A small image classifier, trained from scratch.
Model: 12.9M parameters, 40-pixel images, norm rmsnorm, activation gelu, moe expert_choice, num experts 4, patch size [4, 4], layers 12, width 256.
Training: 12900 steps, batches of 256, held-out accuracy 99%.
Data: trained on cartoon faces, 203450 training examples, 16.2 epochs.
Rows from block 8 of a small image classifier, named by matrix and row number. Rows with one number within an expert belong to one neuron, the router's apart. Each number is 128 + 32 x the weight over its row's rms, rounded and kept within 0 to 255. All counts start at 0. Numbers have three digits each.
Before each expert's rows are labels from the 100 images, of 14848, where the router gives the expert most weight on average: "responds to" is what is common among them. Only what is clearly more common there than usual is listed. The data: cartoon faces.
# router: router (model.blocks.8.mlp.router.weight, 4x256, trained with AdamW), inputs 128-255
# up: expert up (model.blocks.8.mlp.up, 4x512x256), inputs 128-255
# down: expert down (model.blocks.8.mlp.down, 4x256x512, transposed), outputs 128-255

# expert 0
responds to: teal hair; a bun
router.0:126130111118122170078149200127160113188109088117118129169138198082080175105077181132136063168178167086180149080113161108121126130102120080146082067075129106162135126129132142150106106145103129155166141122116098072105150103087132128149089135117144158153221113146075147172093140145164092104123143154117149093130106165146164113118074110115115095125079127101097160045162150084126117138164
up.6:129117156110141121109122204117168111146078134121103144112099179109103125176100093139141154146109088174143131148180146128132179159096167092125158143182134136162192136119166140120058127117178120134154097113098151093130163132152077170124154162101110134134158138089138165128125106144142115109123128136161120085154174158079180174129114184109114114152143099101095133172137148138166156139128
down.6:146129156098172101130187134114136146110160119076160129083083089135172125155118132110143122092176116173128117121120122108105125107176115169116180058160142140180148086151107171129195152082125149085089066209126108103143145127096151105173155107142145106112136114058099130170146150111122149156170048082109163151121112092126111098129130115081076138093121175139095107162107111105064114094018
up.7:176160107116126121135144163134103110128109156139117080096099130160129106125125110124059135106054089111191192142160148180120110144098101154137125111062117121154146114176101126099104105189117140198168116100145138149157135112128154105095151105065122164133163143127106095092102138155140158099145163123105079126153135201106126080111080120126106125165116088090124126099071184145110083192116
down.7:185148202144088153107142122140097130157189114119145126093062134116120108188095124110101111169145125188146105098120134097102079126070089117087120116173148173099122120136158129145130128129184139086114145143103078104096121131163119161181114121209108116123100167093131121114161104089033091100146123153121176120123111100159081174097151080094145075133136206110115178194165093178120196133141

# expert 1
responds to: curly hair; long hair
router.1:147174158119130115145114114159159102161166151119130137144144170125103089135147182097159143120186091159108118172058131155132145170105150171170129173227187110130124093152131112143168127148128136147155128146149170133168134148113154160155142142142146094099125116141123148146145176155071174135136128124162140193143148168155118132170144141171174121162238138087134188202116055183164133094125
up.6:100155117149123120145159114166111190129162062130131151116126121142145104105122178158128177184154184154159081151169097169139170114141121079127099191047112138126073138144116097126150130122118096116151079131095116117105132087123154131066165087115087187130177112163132102131125135182129143150118134131113128117176125112134141127116135066127107123065107107148142153131124160102141109138112
down.6:136110092129164147120137132124155070132130178114163102182073046093111116123116127056133140168144124109120166079146140164124088159161158117170126081156116146154095076136091175125088089139083103186122174179117122152112102176159089162140100129070193149123103109094151108097128126120118076165061098131117126098131158115105053111145158142134121122128158214125121116079155102094144163205126
up.7:118128146020110168162090106083130129108133132117153125123126100128131083158112048076120163132129103159120143117142133124122215204114146126117093113153086211146120150136065099122072085120114128103173125048155204131108133123101122123095106137127143148135119125110138194097163132170114149171141135093142179146151076157096055104105121167089090150137178139115098084124093144145178121141105
down.7:117161099153177104090144128192157175118124090165144012103160109178116169106119155115066194110138142140122125161130143103103122118095138166114167151119107099110153120112198164054157097127098092102083106170156144100161148123173082115109115168152078116160118084143117063126105161160052098129112196139123128142129208105080196148136136093135171114160125147139157122123121089107084149138152

# expert 2
responds to: spiky hair; hat: no hat
router.2:116113155157130092189135105089090188051147164137120142119092038141194118164152075155120202071098082126097101148138076127148155110137149170102195160160113131113143134125105129104148143146139127111099120122119138207118108127171116138086130105122093113130080138116130141083172083073156150150131092090156128107124155064083091156125165158146106181136159147183103102196098118156122148125068
up.6:076166090135072162148094105121125138111086137112087148135155110129136141087156109157114126143133187145074151084083088142071119177077093057137103080143147110168117105114168093134096125112106121122132175087075151102120156114143129078106117113107155161155110086125173104189101094136131114102113114112109137110044075077120096070161160095151086106166089160135145141123143134105117154129124
down.6:123158154107194074152143140125134164151133138098135080160139078120070135092129167078121115141138140145084113122137166054118172103155125171172151180128126112138158137160100156144165090140158103181104097156122112095135101100085160183111108121093139124130195116102094099123146085163161167107177129084135105151165163140131189104140143190125099150092147105170125052134132135185192098119119
up.7:113200104138107127126117120140134112151125153065154161183091150142187133083143145059131124158092146086130156127075142126183088180138145153157135143117139075096111141081125136188140147102145086111096177118131072110099099149089118181126200092116143134109128145117144054120099182140101170096114085122094146127182084118166053069101133157153142120071192171135124147127102128137139189073123
down.7:185103162161145116128156159123151107081091139124124102070194117097139131123123153112156173113106186139180150161157155129143111107085153124132175116120105157158136077074089163112065128125148157109170104138108154165122130104143193095137100103139165168104144074139130109090122080105095134069206154076115116151184117107123107131154109111158117121117119114087104176122196125105147101163172

# expert 3
responds to: a mohawk; hat: no hat; yellow hair
router.3:095118089096162095109144068080114101093152099135106084094134149128112036134106101106111093092136125106123101130132148170162147112132085180063113065118073091152122075106145118102075137096087100062103103096075116097121114115127128068095147099119139120109092069140164130075106116132122130120128090120092157164102079107100099093107119126101132086098127128101107074164121083096066086043130
up.6:162069106111126120174135085065145169135122130149116102156112088130171129131095140163105160148131150182130120147134156165172143097131106114128027112139193131099112109128102152135093134170126135094197151075162201147090187115190076114105164137142118139172166119130144121166151095092170103122096163144151138197176142114136109063166165143170118156127168147075142153130126101129192096110125
down.6:108135127103119142144162126089185157167218184078117158078125118118160199143145127079125136102170151117087118087151137111132173127121140125070141118139071165130151154154089130162140173078162143153082124148117106137135080110106136094157124102135121090094137140115119146106104146075156194116124094068051176072170089152125106169125119126153097079094155124166117120089190157113094142078099
up.7:144152132122174143151119156145059118135153148113164149144115101115089152126118073114146146082159111099080172097133189054177113074131164138145090144118143179114086090130166146159134129143154138202079086194116107126128155082060144190133099097000143137173110094132089109159169152171128136094142152143097105137145152100140124155090106147119088165101099136140109140129150096104123086138109
down.7:110105128128090150111134118168112145128101131160136086141131099134173120096116156147058110129118115108113061087099166210100105145138148108103088040071111072171167114112096080117079111151061158126155140086109161057085113115115113111097112144113113141147133130143132130101145124118101144123099119148161122148147054166091127118078168141157168119115070160088095147125125096110071159163083